config.yaml
dataset: "rendered scenes of toy objects such as cars, trees, mugs and chairs"
color_jitter: 0.6
cutout: 0.4
fused_qkv: true
bias: "all"
parallel_block: false
orthogonalizer: "newton_schulz_5"
steps: 11300
Rows from block 8 of a small self-supervised image encoder, named by matrix and row number. Rows with one number belong to one neuron. Each number is 50 + 15 x the weight over its row's rms, rounded and kept within 0 to 99. All counts start at 0.
After each neuron's rows are labels from the 100 images, of 14976, where the neuron reaches its highest value: "strongest on" is what is common among them. Only what is clearly more common there than usual is listed. The data: rendered scenes of toy objects such as cars, trees, mugs and chairs. In brackets: how many of the 100, against the usual share in percent.
# fc1: MLP up (model.blocks.8.mlp.fc1.weight, 640x160), inputs 0-159
# fc2: MLP down (model.blocks.8.mlp.fc2.weight, 160x640, transposed), outputs 0-159

fc1.140:58 40 41 35 41 50 44 40 68 79 61 41 57 53 60 54 44 61 64 52 59 35 26 20 62 76 61 55 33 31 17 42 63 35 54 21 54 68 63 46 77 42 37 43 44 41 70 39 17 36 57 32 22 49 49 59 54 45 31 44 52 43 72 36 43 41 42 54 46 41 81 70 45 52 39 55 60 56 76 48 53 50 54 22 76 64 23 38 53 80 50 52 67 62 55 53 60 78 15 65 56 58 53 50 38 62 51 67 30 32 68 56 39 39 53 42 69 32 69 48 52 65 45 43 43 28 71 61 69 77 69 55 48 38 48 46 29 51 73 42 42 74 64 51 71 31 27 51 38 44 86 52 35 49 46 62 21 26 59 39
fc2.140:34 51 38 41 09 47 38 35 52 65 39 49 16 37 56 42 45 77 62 56 26 37 39 43 65 67 61 44 75 47 38 36 47 51 53 38 25 77 69 51 47 50 67 62 33 46 76 40 69 60 50 36 61 74 49 36 27 31 03 83 39 32 46 43 37 38 52 55 72 46 48 91 50 39 40 36 38 61 43 29 51 53 55 41 40 63 43 24 71 59 71 74 40 68 55 33 62 41 38 73 39 49 58 50 58 48 52 75 63 48 51 52 40 70 69 36 62 24 71 40 52 64 38 52 62 74 47 59 55 50 49 52 61 71 46 76 40 49 57 39 42 64 51 41 69 54 54 31 43 23 46 32 42 69 26 26 58 57 66 62
strongest on: purple object (41 vs 16.2); its colour: purple (32 vs 8.6)

fc1.609:43 61 45 43 77 61 39 42 49 57 63 71 50 35 24 62 71 20 59 34 29 74 78 49 47 56 46 54 50 52 72 56 61 41 65 54 69 29 26 48 51 55 53 51 42 55 41 29 37 40 41 32 33 49 42 76 52 49 88 58 72 50 58 41 80 83 56 43 41 47 60 48 62 52 29 84 79 54 35 45 58 42 51 83 66 61 17 50 38 57 62 53 10 21 50 26 62 48 39 41 44 56 39 32 31 57 44 54 36 46 38 44 56 37 54 38 91 46 44 51 49 51 50 58 30 38 31 17 37 78 56 39 75 52 75 41 34 52 57 44 62 23 56 52 65 51 42 57 32 67 54 60 42 66 35 49 51 62 56 49
fc2.609:38 17 69 51 18 62 47 56 42 44 58 70 44 75 58 55 73 32 56 64 40 35 33 44 59 70 64 36 68 45 31 55 44 58 66 29 42 62 46 52 30 53 54 29 36 56 33 70 73 41 20 62 61 76 78 23 51 57 40 55 70 57 42 45 98 50 34 53 36 44 43 65 35 37 77 68 62 43 47 61 78 33 41 42 58 46 36 62 37 61 62 36 63 62 47 24 51 49 42 61 24 83 53 45 35 68 42 42 40 40 54 60 32 30 60 48 49 23 54 47 15 68 67 50 37 64 66 61 86 55 54 50 62 59 41 52 43 66 49 73 42 39 50 41 49 63 56 39 44 75 43 70 50 43 74 55 64 63 29 38
strongest on: green object (38 vs 15.6); its colour: green (28 vs 8.3)

fc1.56:34 69 25 66 35 68 05 37 39 44 45 51 50 28 42 46 30 41 31 53 46 60 26 54 52 57 40 66 60 56 41 45 56 30 68 51 79 64 72 69 37 47 44 53 16 29 37 32 51 29 60 38 28 68 51 24 42 50 53 48 31 37 45 75 31 59 55 44 65 62 69 21 70 40 73 55 23 57 50 47 48 49 57 78 40 51 25 50 37 55 64 85 45 65 40 78 38 68 71 55 62 60 82 49 35 41 52 66 50 53 54 45 59 51 33 45 47 72 60 45 46 62 64 63 68 38 60 73 48 34 34 27 21 52 61 72 50 44 71 45 41 45 64 79 33 32 34 74 58 30 64 51 63 56 60 47 52 57 57 43
fc2.56:55 56 55 48 35 58 55 77 71 71 57 60 50 49 73 49 36 42 53 63 50 79 58 59 55 15 51 68 67 63 39 47 31 36 71 75 50 16 66 42 27 46 63 32 66 56 46 42 60 68 43 51 37 55 38 85 42 64 32 38 25 57 53 57 77 62 39 25 48 38 79 72 61 55 37 75 39 54 49 61 57 38 41 62 40 67 50 41 43 50 61 62 36 26 45 32 50 66 76 59 50 55 29 62 59 28 64 64 34 15 24 70 56 75 41 86 26 61 57 61 52 34 52 45 36 41 51 38 61 44 73 38 62 58 57 29 79 36 67 39 24 47 67 56 64 66 32 42 44 32 42 50 61 66 46 28 47 41 59 39
strongest on: hammer (25 vs 6.1)

fc1.446:44 71 46 68 37 47 17 43 72 24 50 68 41 50 60 71 23 27 36 53 70 53 68 94 32 72 54 42 41 41 26 50 63 66 38 35 30 84 70 66 71 57 39 45 41 43 35 56 46 48 42 63 30 51 45 04 48 48 60 48 54 44 43 47 24 83 52 31 68 40 42 64 76 53 72 67 63 32 56 59 53 62 45 46 68 60 32 58 16 44 56 72 61 79 59 54 45 50 54 59 37 54 58 68 26 30 64 59 55 52 67 67 33 50 28 62 54 63 53 45 27 45 63 46 30 49 61 55 54 38 31 23 27 41 34 54 57 60 52 59 42 40 50 64 47 30 51 61 53 60 56 17 69 58 53 44 50 53 35 63
fc2.446:54 80 48 47 32 63 52 58 44 27 46 55 63 27 52 37 36 62 34 72 53 44 51 66 81 26 85 48 64 71 63 70 24 40 49 67 57 51 26 53 43 44 42 29 52 69 61 27 38 57 60 44 37 62 46 49 56 49 43 21 61 59 61 63 58 88 44 68 12 55 52 54 65 52 66 71 56 56 63 60 48 30 53 52 45 61 49 19 48 56 57 30 32 55 43 26 55 56 48 38 41 34 56 57 70 49 46 56 50 40 40 59 76 44 63 50 31 52 48 59 80 39 48 77 41 30 60 44 77 61 37 55 57 79 68 40 74 41 41 60 19 41 66 70 44 67 35 51 16 36 26 88 55 63 61 57 58 50 52 34
strongest on: hammer (36 vs 6.1)

fc1.611:41 48 39 49 42 45 28 64 69 35 50 76 53 71 64 61 40 83 60 52 25 63 41 47 63 55 30 56 71 59 57 38 53 63 65 27 47 77 22 44 64 56 56 59 53 56 41 50 49 36 28 59 58 33 59 45 43 44 28 36 44 52 74 50 50 52 42 36 43 62 47 17 45 65 65 27 31 38 36 46 57 35 63 30 59 53 79 48 47 59 56 73 70 31 28 69 45 73 27 48 31 53 20 36 40 32 56 62 29 71 39 61 63 63 40 54 47 39 55 48 52 38 65 48 86 62 45 29 74 44 42 31 54 33 51 64 28 28 80 78 29 52 46 76 54 70 83 33 25 69 65 29 63 46 45 44 49 67 40 42
fc2.611:68 40 49 63 42 39 33 68 55 19 92 28 53 57 57 25 46 71 36 43 24 48 44 51 42 47 39 63 56 44 51 69 53 73 56 71 32 04 67 61 46 43 42 46 48 56 38 35 57 28 52 51 68 59 43 51 62 66 52 69 72 48 50 79 77 75 53 62 42 58 27 56 57 48 37 41 53 42 41 59 46 47 24 39 52 48 49 38 35 76 58 19 37 63 56 50 18 40 51 58 40 53 79 62 61 45 30 22 55 29 65 43 43 52 53 45 28 42 50 51 50 46 48 64 33 58 61 37 73 40 64 15 60 60 33 60 79 37 64 39 39 39 53 79 34 38 43 57 52 62 44 36 53 42 48 11 37 29 29 34
strongest on: purple object (58 vs 16.2); its colour: purple (45 vs 8.6)

fc1.80:58 43 46 29 61 25 34 53 37 42 46 53 70 65 48 85 28 39 43 33 39 25 44 40 41 50 49 69 70 33 64 02 78 48 56 41 42 59 55 42 64 43 64 57 39 46 55 73 66 57 61 38 64 52 50 58 45 62 75 57 33 45 40 53 65 65 73 41 38 38 38 58 52 33 70 63 37 55 59 71 26 73 68 70 29 48 56 54 56 39 60 47 75 72 49 72 62 49 46 61 33 40 55 32 41 40 50 36 49 64 65 47 23 40 80 40 25 25 69 40 66 65 84 42 21 54 54 48 52 65 39 76 48 68 66 57 47 33 75 28 71 40 53 46 55 48 38 71 24 43 42 46 40 29 60 42 51 47 17 64
fc2.80:39 70 54 65 58 42 47 52 44 48 45 43 34 36 47 68 46 52 84 57 72 44 61 12 58 35 51 38 38 68 49 53 58 40 81 32 40 44 53 64 39 66 75 62 42 53 35 55 71 43 84 76 41 66 25 63 43 47 57 62 51 43 55 59 48 25 43 57 59 74 51 39 69 56 58 60 62 38 65 10 64 64 62 50 53 59 65 70 69 04 30 66 57 42 77 64 73 74 48 54 71 48 49 50 43 49 52 66 12 74 58 54 73 38 57 46 49 70 55 50 32 48 59 39 40 46 82 56 20 42 60 65 37 42 46 42 51 50 47 38 42 61 45 69 14 41 57 46 82 67 56 45 62 68 55 32 37 43 44 40
strongest on: purple object (62 vs 16.2); count: one (60 vs 33.3); light from behind the camera (54 vs 25.5); its colour: purple (53 vs 8.6)

fc1.466:72 40 54 87 36 53 49 76 21 42 48 73 25 37 78 56 63 53 43 41 44 27 45 73 41 42 53 51 17 37 68 58 48 39 56 36 64 67 30 34 19 66 58 67 44 38 62 38 54 61 68 49 51 27 52 66 45 39 26 42 43 50 38 19 37 52 37 28 44 40 63 37 35 42 67 62 51 51 45 33 75 72 50 38 46 27 50 46 61 51 51 60 70 62 34 39 16 59 48 45 53 50 77 43 60 51 69 19 31 27 47 39 47 67 67 46 73 48 51 47 81 41 65 76 52 64 67 60 53 51 51 70 64 54 63 49 34 47 47 68 47 60 34 47 47 60 47 34 16 51 52 60 42 82 52 67 20 52 50 81
fc2.466:40 48 92 56 33 41 58 59 55 72 67 35 53 73 63 57 46 63 63 10 51 28 29 29 29 37 49 69 64 24 33 62 47 56 41 79 52 51 04 74 46 34 56 28 39 60 55 47 54 41 34 41 58 49 86 31 31 45 38 53 39 44 51 56 37 66 50 59 49 50 70 99 47 54 69 36 55 47 38 63 45 57 66 66 13 27 47 41 60 36 61 55 49 70 62 42 68 63 53 42 52 54 29 61 59 47 50 58 38 47 69 41 49 80 55 43 52 51 46 29 32 64 46 56 38 60 64 45 72 52 51 26 39 38 48 43 50 59 53 56 49 27 65 27 52 64 48 23 34 40 30 57 32 44 41 72 47 28 44 62
strongest on: red object (36 vs 15.9)

fc1.537:26 35 58 59 36 48 19 47 33 55 35 63 34 59 48 49 50 61 87 34 21 46 58 34 72 62 67 59 42 53 37 58 78 41 53 40 32 46 80 47 59 04 62 57 53 63 43 61 51 66 75 39 55 53 41 45 71 53 69 38 68 51 59 40 42 39 61 33 40 80 43 45 41 22 07 33 48 42 52 37 24 63 55 49 59 45 33 49 36 59 67 39 72 31 26 59 48 61 70 43 36 72 58 60 52 44 72 26 23 50 36 28 49 44 62 37 67 38 26 86 54 58 56 53 72 61 72 64 62 62 47 55 48 38 52 76 49 50 52 52 42 45 53 73 36 45 54 79 39 62 59 61 43 56 72 46 58 33 44 29
fc2.537:46 83 45 53 23 29 54 83 56 41 55 51 37 49 22 65 50 55 45 54 56 46 55 37 27 35 27 64 38 44 42 52 50 70 38 55 56 57 20 51 44 55 60 52 48 48 51 71 42 42 42 34 36 39 55 68 64 63 39 60 51 52 54 45 57 53 46 72 24 42 42 45 55 53 61 53 81 61 53 43 64 38 37 73 28 40 48 73 54 48 26 41 20 44 67 48 43 75 62 59 34 49 68 50 79 51 18 44 55 55 39 76 31 65 76 59 51 44 99 28 54 57 39 48 24 64 61 42 59 20 68 52 45 53 80 29 22 40 54 39 54 34 37 64 45 53 57 53 42 16 32 62 37 29 37 27 60 53 73 34
strongest on: count: one (92 vs 33.3)

fc1.450:41 40 52 52 57 56 29 45 73 69 73 37 55 55 44 29 51 58 61 38 00 37 56 32 27 85 72 46 44 27 34 41 67 45 48 48 17 25 51 53 43 69 50 20 53 70 32 63 46 60 50 57 60 34 51 40 61 57 37 70 58 42 42 51 62 68 51 22 48 55 38 49 61 61 56 48 53 48 48 48 62 36 47 51 72 39 53 40 28 43 53 43 80 52 65 44 77 49 58 55 10 48 52 63 56 67 36 45 35 50 86 71 51 54 63 40 38 53 42 77 33 53 62 59 51 56 72 68 56 58 53 58 00 25 46 75 33 52 52 52 79 49 59 64 62 28 53 44 61 70 56 69 43 48 26 46 51 54 38 63
fc2.450:46 46 39 62 59 50 38 50 53 75 41 70 68 40 46 32 57 28 74 40 50 44 40 63 45 30 69 61 40 50 65 57 64 54 18 33 62 68 39 50 57 30 52 44 43 52 66 57 56 71 45 49 45 53 12 43 61 56 61 75 63 55 41 52 65 37 21 65 51 28 83 98 42 38 70 56 19 53 43 53 24 34 26 57 50 05 55 42 47 41 44 44 22 27 48 63 18 50 78 61 55 52 44 62 46 71 49 41 44 35 46 50 39 24 08 53 56 48 53 43 64 59 62 46 37 56 47 39 28 55 82 78 44 65 63 27 59 55 50 48 45 69 43 41 44 54 25 49 46 43 75 49 41 62 48 42 38 46 62 58
strongest on: green object (34 vs 15.6); its colour: green (29 vs 8.3)

fc1.213:65 56 61 32 37 35 30 40 54 37 15 77 64 33 35 60 27 44 55 71 50 52 61 64 37 62 56 50 65 46 78 46 58 67 56 42 46 68 33 37 69 66 60 44 62 55 37 53 46 33 52 67 37 69 28 42 48 26 31 73 55 36 34 57 72 64 57 23 64 46 66 68 70 44 68 45 43 57 65 79 28 53 70 49 06 76 56 54 47 21 38 50 55 53 49 61 55 46 27 57 64 81 51 55 43 51 29 18 44 39 51 52 56 24 61 38 37 48 28 27 55 59 84 52 42 53 61 49 46 52 51 46 54 32 51 30 37 68 58 65 46 58 42 70 39 43 74 60 66 55 32 26 63 40 77 26 33 27 66 49
fc2.213:61 44 34 49 85 55 60 44 48 59 62 45 61 36 38 30 42 51 69 52 55 50 51 47 64 56 58 46 33 43 22 49 59 38 69 64 37 38 25 59 70 51 60 52 46 55 50 35 47 84 41 61 39 40 33 15 66 60 19 47 49 60 46 46 39 57 68 60 44 54 42 39 76 42 64 36 38 47 31 33 48 68 47 37 66 59 50 91 51 46 46 67 54 59 64 55 50 68 49 63 48 45 33 82 52 49 39 44 23 37 17 40 54 45 36 49 44 74 81 58 36 45 48 69 34 51 73 65 32 79 38 46 33 55 27 73 79 43 57 10 26 32 23 62 51 32 39 16 35 57 50 46 49 83 47 50 47 36 61 60
strongest on: purple object (42 vs 16.2); its colour: purple (27 vs 8.6)

fc1.505:38 51 55 68 28 52 46 47 83 40 63 56 56 45 35 51 38 29 47 54 55 34 35 33 63 65 52 49 70 76 44 40 47 39 68 37 58 46 39 53 60 34 47 53 72 43 34 61 41 57 48 66 67 45 43 51 74 44 72 51 61 57 37 58 68 29 57 51 17 66 38 32 67 30 30 44 45 39 82 50 41 66 42 83 40 49 67 39 74 70 45 57 71 47 35 69 70 47 56 42 25 48 32 44 51 49 42 47 23 73 45 59 57 54 68 35 79 56 32 27 23 55 48 51 71 52 50 40 48 38 46 40 57 41 45 20 46 54 54 50 58 45 54 99 64 46 37 44 75 56 40 65 08 19 50 67 57 16 46 39
fc2.505:25 56 54 03 45 39 63 24 59 35 58 61 38 30 51 76 48 51 76 39 55 53 51 35 45 31 35 38 51 31 53 44 53 66 52 64 48 48 22 35 54 48 08 58 61 52 45 61 47 61 40 74 57 26 68 36 77 75 55 35 60 33 46 62 48 50 53 47 20 44 38 48 48 65 60 46 39 45 51 53 51 35 54 69 66 68 61 62 81 79 10 33 51 45 56 36 44 58 58 52 53 37 65 35 75 59 40 67 44 45 45 61 64 68 71 30 55 28 57 18 52 31 34 64 36 49 45 65 62 39 69 36 39 31 69 33 42 41 54 25 50 49 46 56 56 88 48 27 56 48 49 79 57 35 63 29 57 41 71 41
strongest on: count: one (72 vs 33.3)

fc1.519:21 62 64 21 58 29 54 21 46 44 33 51 64 23 51 40 38 69 58 65 47 54 42 42 33 35 62 26 42 57 64 59 40 65 87 55 52 51 44 15 54 53 59 57 42 68 44 53 37 59 57 41 63 58 26 61 48 62 52 53 58 43 23 34 44 66 38 40 44 64 52 54 57 26 48 72 34 21 40 52 90 24 54 30 45 49 38 72 69 46 25 55 73 26 77 59 70 49 18 57 27 67 55 61 80 40 28 74 40 36 34 54 48 63 58 56 42 67 48 51 92 51 54 46 47 51 75 42 74 63 40 59 82 39 57 42 53 24 41 49 33 44 44 55 39 56 54 54 58 43 50 35 61 51 65 69 38 50 57 63
fc2.519:68 32 34 17 73 42 38 37 38 28 48 41 45 87 52 46 56 32 45 50 21 48 51 77 45 41 35 59 38 66 33 67 36 55 26 55 35 42 47 48 28 65 59 52 58 56 57 39 38 36 37 52 48 54 39 65 46 44 34 62 46 46 46 43 18 83 72 35 34 73 34 74 53 43 39 52 39 37 53 78 35 62 53 56 51 57 43 38 48 42 75 54 72 68 18 77 27 82 62 52 38 53 64 76 27 50 63 47 59 79 29 46 32 62 34 64 47 59 86 46 45 48 49 31 46 36 31 64 38 55 59 88 35 51 46 62 36 45 61 34 54 58 45 33 44 25 60 63 56 33 51 54 47 27 50 71 54 25 41 48
strongest on: green object (74 vs 15.6); light from behind the camera (57 vs 25.5); its colour: green (45 vs 8.3)

fc1.437:32 67 46 51 47 52 39 51 42 51 35 56 29 52 42 64 51 66 43 66 71 26 43 40 69 59 59 54 52 29 54 58 72 61 30 60 41 60 85 54 47 49 33 53 32 11 65 65 44 69 50 64 55 25 33 31 31 52 46 61 63 67 66 66 35 40 57 68 25 40 40 39 24 60 59 50 50 53 46 25 29 64 54 58 38 38 45 44 48 56 46 38 58 35 58 75 31 48 57 48 37 52 24 74 28 37 59 57 55 54 27 52 69 37 27 00 69 51 28 75 75 66 63 34 49 59 90 68 40 42 63 66 52 66 32 45 59 25 57 59 56 31 41 58 60 37 59 65 42 60 65 59 36 74 53 47 85 40 50 55
fc2.437:46 52 19 70 60 40 64 75 29 57 15 47 54 39 33 23 61 69 46 37 64 74 44 46 46 54 37 48 18 73 41 63 35 48 43 34 45 53 60 62 54 59 50 65 50 42 37 12 36 53 49 45 44 21 42 55 50 38 69 60 73 54 54 45 51 38 57 62 37 52 28 75 55 54 42 35 40 63 57 49 30 57 23 61 40 50 62 62 39 54 68 32 46 62 68 79 60 45 37 31 48 56 60 95 59 77 37 66 47 60 82 69 49 33 18 63 47 61 68 40 30 51 66 51 23 54 09 52 72 21 45 49 54 46 43 52 60 60 53 35 39 47 34 51 45 53 57 36 53 36 38 64 30 61 47 23 58 72 53 68
strongest on: green object (54 vs 15.6); its colour: green (37 vs 8.3)

fc1.530:69 63 49 62 45 38 79 55 50 41 31 54 57 40 49 52 45 40 62 29 47 61 56 38 53 69 58 33 25 33 68 39 39 38 43 42 48 58 66 70 19 54 35 46 26 45 25 65 46 53 24 42 51 35 54 17 18 73 21 47 65 56 40 77 65 50 66 58 42 50 42 73 55 58 63 77 61 37 50 46 55 58 44 77 38 55 51 64 60 38 67 32 54 59 32 36 68 43 23 04 52 79 44 63 53 50 49 46 34 58 50 55 35 42 70 61 54 81 23 33 41 72 52 48 37 56 59 39 38 53 47 72 35 77 70 56 25 32 71 53 49 43 62 64 65 50 47 85 58 46 53 58 48 74 29 57 80 51 48 36
fc2.530:36 30 53 50 64 61 48 50 31 74 58 51 60 37 29 24 58 66 43 55 69 49 51 28 56 25 68 59 55 60 41 49 56 49 62 19 67 56 74 41 42 34 58 31 26 48 37 62 49 43 55 48 60 67 59 29 37 30 31 25 75 39 41 58 43 60 58 43 48 56 51 25 58 50 56 68 66 69 47 69 61 80 45 84 73 46 40 45 52 49 46 79 68 35 79 41 16 50 59 77 60 56 34 55 55 44 54 27 66 58 63 70 66 50 42 31 64 57 73 72 19 33 51 62 29 45 27 65 31 37 41 42 64 56 22 41 52 92 57 39 51 45 55 32 35 44 35 40 31 54 40 47 50 40 56 64 89 43 44 40
strongest on: count: one (70 vs 33.3)

fc1.534:45 31 53 37 35 12 75 17 48 46 46 70 65 27 88 81 64 54 52 39 41 59 47 47 51 53 47 29 58 28 52 46 58 29 53 67 35 50 32 70 47 47 53 59 42 60 40 41 57 49 68 51 62 38 52 40 28 64 84 57 47 44 73 55 63 51 65 41 18 39 50 47 51 47 59 45 25 46 61 89 29 53 50 60 60 32 50 39 42 55 23 57 55 47 24 36 67 60 55 51 64 74 19 74 63 59 30 33 56 52 59 69 25 68 34 58 48 43 60 55 58 49 53 47 29 52 50 63 35 18 54 35 52 45 68 38 56 34 30 58 33 84 53 52 45 23 48 64 76 46 39 26 78 49 40 70 63 61 47 40
fc2.534:43 66 77 80 41 40 62 46 62 35 56 61 51 31 14 43 25 51 64 51 60 66 64 38 57 63 60 26 53 44 60 37 52 73 69 50 48 26 48 51 57 56 64 47 50 46 55 64 47 29 63 63 32 53 34 33 65 42 50 33 66 43 38 11 48 32 77 50 29 59 44 60 48 55 30 65 06 53 40 26 83 35 30 49 64 56 50 60 59 34 52 43 45 39 29 66 82 57 21 83 68 57 52 56 38 75 48 49 30 47 28 39 29 58 66 37 66 35 49 64 17 46 41 46 54 49 75 58 57 65 79 38 49 37 54 68 32 40 58 67 42 62 43 53 51 37 40 44 65 68 49 53 66 71 58 60 46 33 70 67
strongest on: purple object (36 vs 16.2)

fc1.438:13 29 53 41 56 76 49 50 47 61 56 54 48 46 32 80 58 24 52 35 38 88 40 32 42 63 33 40 49 56 90 45 79 51 44 72 50 52 76 40 35 45 43 42 22 89 07 56 29 49 39 54 60 53 57 37 69 50 51 38 50 13 38 49 52 29 72 59 55 20 48 88 51 48 72 63 38 40 38 27 55 37 55 61 61 28 48 56 71 68 39 41 54 59 23 75 44 46 42 50 30 47 51 30 62 54 62 57 62 43 57 58 59 65 53 59 44 58 59 66 55 39 54 64 20 55 54 62 45 47 44 45 43 49 60 31 55 42 61 67 60 59 45 60 41 24 72 40 71 58 50 31 47 26 42 53 61 40 51 35
fc2.438:19 50 78 77 35 47 59 44 48 28 37 57 53 75 57 54 42 42 68 48 43 35 23 61 21 57 09 46 37 55 32 67 36 39 22 57 43 50 31 28 66 48 41 63 49 55 37 45 61 59 30 56 60 33 47 36 38 43 70 27 72 56 52 45 62 48 48 53 49 56 30 68 63 54 24 45 40 46 62 59 33 24 29 29 52 45 60 69 33 41 50 67 57 31 34 44 41 34 83 41 54 42 36 63 43 51 42 48 58 44 69 20 50 40 64 92 37 63 52 65 51 65 38 41 59 23 07 46 49 47 46 42 59 70 61 42 68 42 42 66 47 24 58 42 32 42 36 28 37 34 50 35 60 51 72 51 44 61 83 29
strongest on: red object (38 vs 15.9)

fc1.580:54 53 45 13 68 19 78 55 49 61 67 36 38 80 31 48 19 33 25 36 64 52 53 59 43 44 80 50 37 63 76 68 58 49 47 38 62 52 55 62 44 54 49 59 60 37 36 57 33 70 38 15 37 53 50 42 19 48 63 68 56 22 41 39 49 64 79 31 60 60 49 20 65 48 45 66 64 63 64 54 41 60 95 55 52 42 53 44 55 52 43 47 48 56 70 30 60 58 51 52 73 38 19 59 31 60 48 46 20 45 32 44 55 39 38 53 49 65 58 35 70 38 48 58 52 60 22 57 65 56 62 58 68 42 59 57 51 37 42 76 66 39 47 31 36 48 57 68 15 29 65 51 30 61 38 42 64 35 72 38
fc2.580:38 54 41 57 46 80 60 63 54 48 87 59 60 68 38 36 55 64 29 58 78 33 35 66 72 33 43 30 66 33 84 72 73 35 38 43 55 64 51 55 61 41 68 43 69 49 58 74 46 46 54 73 52 67 30 60 36 54 60 28 51 53 50 58 72 27 47 44 39 51 52 33 58 39 41 63 40 34 39 73 33 37 48 51 56 53 45 64 33 46 26 59 63 67 68 30 22 37 57 31 39 47 38 83 60 44 34 61 49 53 57 04 35 40 50 62 45 22 56 71 65 46 33 74 52 62 49 37 59 99 59 42 46 52 78 29 47 52 39 69 66 47 46 55 44 71 48 51 63 49 72 33 59 64 49 58 48 32 55 54
strongest on: purple object (59 vs 16.2); blue object (38 vs 15.9); its colour: purple (32 vs 8.6); its colour: blue (29 vs 8.4)

fc1.433:45 58 70 53 25 56 74 21 50 32 62 32 70 42 76 69 48 28 66 65 62 09 48 47 57 67 56 56 55 39 55 73 54 20 31 45 00 32 29 62 39 29 57 48 63 36 54 19 67 28 45 38 60 31 58 31 56 50 58 69 56 38 58 66 42 56 49 53 45 61 77 41 67 47 54 69 56 60 13 35 61 56 49 62 81 61 54 49 66 74 60 41 53 61 61 42 40 73 48 39 46 37 36 57 60 84 37 36 62 33 30 58 47 79 57 60 39 30 43 49 36 55 54 56 54 48 64 47 26 43 46 45 51 44 40 48 25 71 42 60 40 43 38 56 46 46 48 57 68 52 38 45 28 59 85 49 44 39 78 45
fc2.433:49 67 35 45 71 44 52 29 57 62 33 40 52 30 63 54 41 47 21 56 49 52 11 51 42 78 27 23 55 30 66 36 21 41 50 44 53 62 36 69 46 58 32 45 66 55 60 55 40 39 37 31 44 71 31 67 51 47 63 18 56 44 45 59 41 65 45 42 80 81 63 40 42 41 25 47 42 44 81 19 22 68 76 63 34 52 70 65 39 44 72 45 69 38 41 63 41 67 77 24 48 54 61 48 74 49 45 44 42 47 52 50 38 35 61 46 49 76 43 22 24 69 29 70 44 50 42 59 53 24 33 67 70 40 57 37 35 59 45 42 22 52 54 45 43 47 50 74 66 60 52 45 49 42 40 80 58 39 37 33
strongest on: green object (56 vs 15.6); its colour: green (30 vs 8.3)

fc1.559:49 53 48 54 66 29 57 87 52 85 55 49 39 36 37 61 59 25 46 29 66 24 47 35 64 51 12 68 74 60 48 44 52 54 70 38 49 61 61 62 53 63 55 65 46 37 60 29 45 57 44 55 50 63 59 31 48 46 62 75 52 37 33 32 47 57 65 29 55 51 34 70 41 46 50 69 36 43 55 26 39 39 54 54 92 20 66 77 22 50 50 27 70 55 58 63 63 52 54 58 43 32 35 61 49 63 39 51 16 51 71 56 40 44 50 34 34 19 19 59 41 48 66 56 37 49 68 56 62 60 36 16 36 46 31 58 66 80 58 47 64 75 58 50 54 65 39 30 48 70 74 61 59 34 47 38 49 39 67 30
fc2.559:26 45 39 50 61 42 28 57 49 46 59 35 49 33 30 56 41 36 53 33 47 60 49 37 79 63 68 64 35 35 41 51 71 45 84 31 50 98 55 39 84 34 60 52 44 48 63 46 42 17 81 62 64 49 59 41 61 40 62 35 35 52 46 58 58 49 43 50 45 41 43 59 36 60 39 57 45 21 49 48 21 57 50 48 82 58 45 70 39 58 48 52 53 76 80 54 44 47 50 54 46 46 54 14 36 53 41 51 50 60 60 63 45 64 43 21 61 48 55 20 28 72 58 62 39 48 57 47 24 47 51 43 60 40 56 24 82 46 50 50 77 39 69 40 33 16 70 10 49 57 37 59 43 45 24 47 47 37 66 70
strongest on: count: one (76 vs 33.3)

fc1.273:21 35 33 43 59 65 26 16 61 52 39 50 51 33 29 64 21 46 32 71 40 45 48 57 47 75 40 55 42 31 60 41 74 59 43 52 90 75 67 68 63 43 18 50 30 34 53 55 55 48 45 50 45 57 36 23 44 50 50 50 47 53 47 67 48 46 68 40 49 42 61 49 57 57 76 72 68 30 52 61 50 45 60 57 71 66 27 44 48 62 61 63 49 62 76 70 37 23 48 55 43 68 43 47 18 33 57 66 43 55 40 56 46 45 48 69 44 54 40 63 36 43 58 54 37 28 53 58 59 61 38 18 25 33 50 79 45 63 78 47 62 51 82 67 51 09 35 43 65 72 57 25 68 44 63 21 43 35 51 45
fc2.273:41 50 57 47 41 47 40 82 50 76 63 53 42 40 48 73 52 52 62 68 51 59 56 70 44 59 66 77 48 69 61 32 48 30 42 61 77 62 59 25 22 43 69 30 59 40 69 29 45 66 47 36 64 26 51 57 42 54 18 36 19 39 38 68 39 36 60 62 44 68 60 46 63 67 77 68 46 45 44 70 58 41 44 70 42 61 46 49 40 66 62 52 69 53 57 66 40 75 55 39 59 38 38 46 55 48 57 44 46 30 70 69 37 36 48 69 36 63 13 79 59 53 82 88 38 38 40 42 56 48 42 35 65 34 42 30 77 31 37 25 48 36 78 47 44 57 56 31 39 43 71 57 46 55 40 40 71 60 66 17
strongest on: hammer (30 vs 6.1)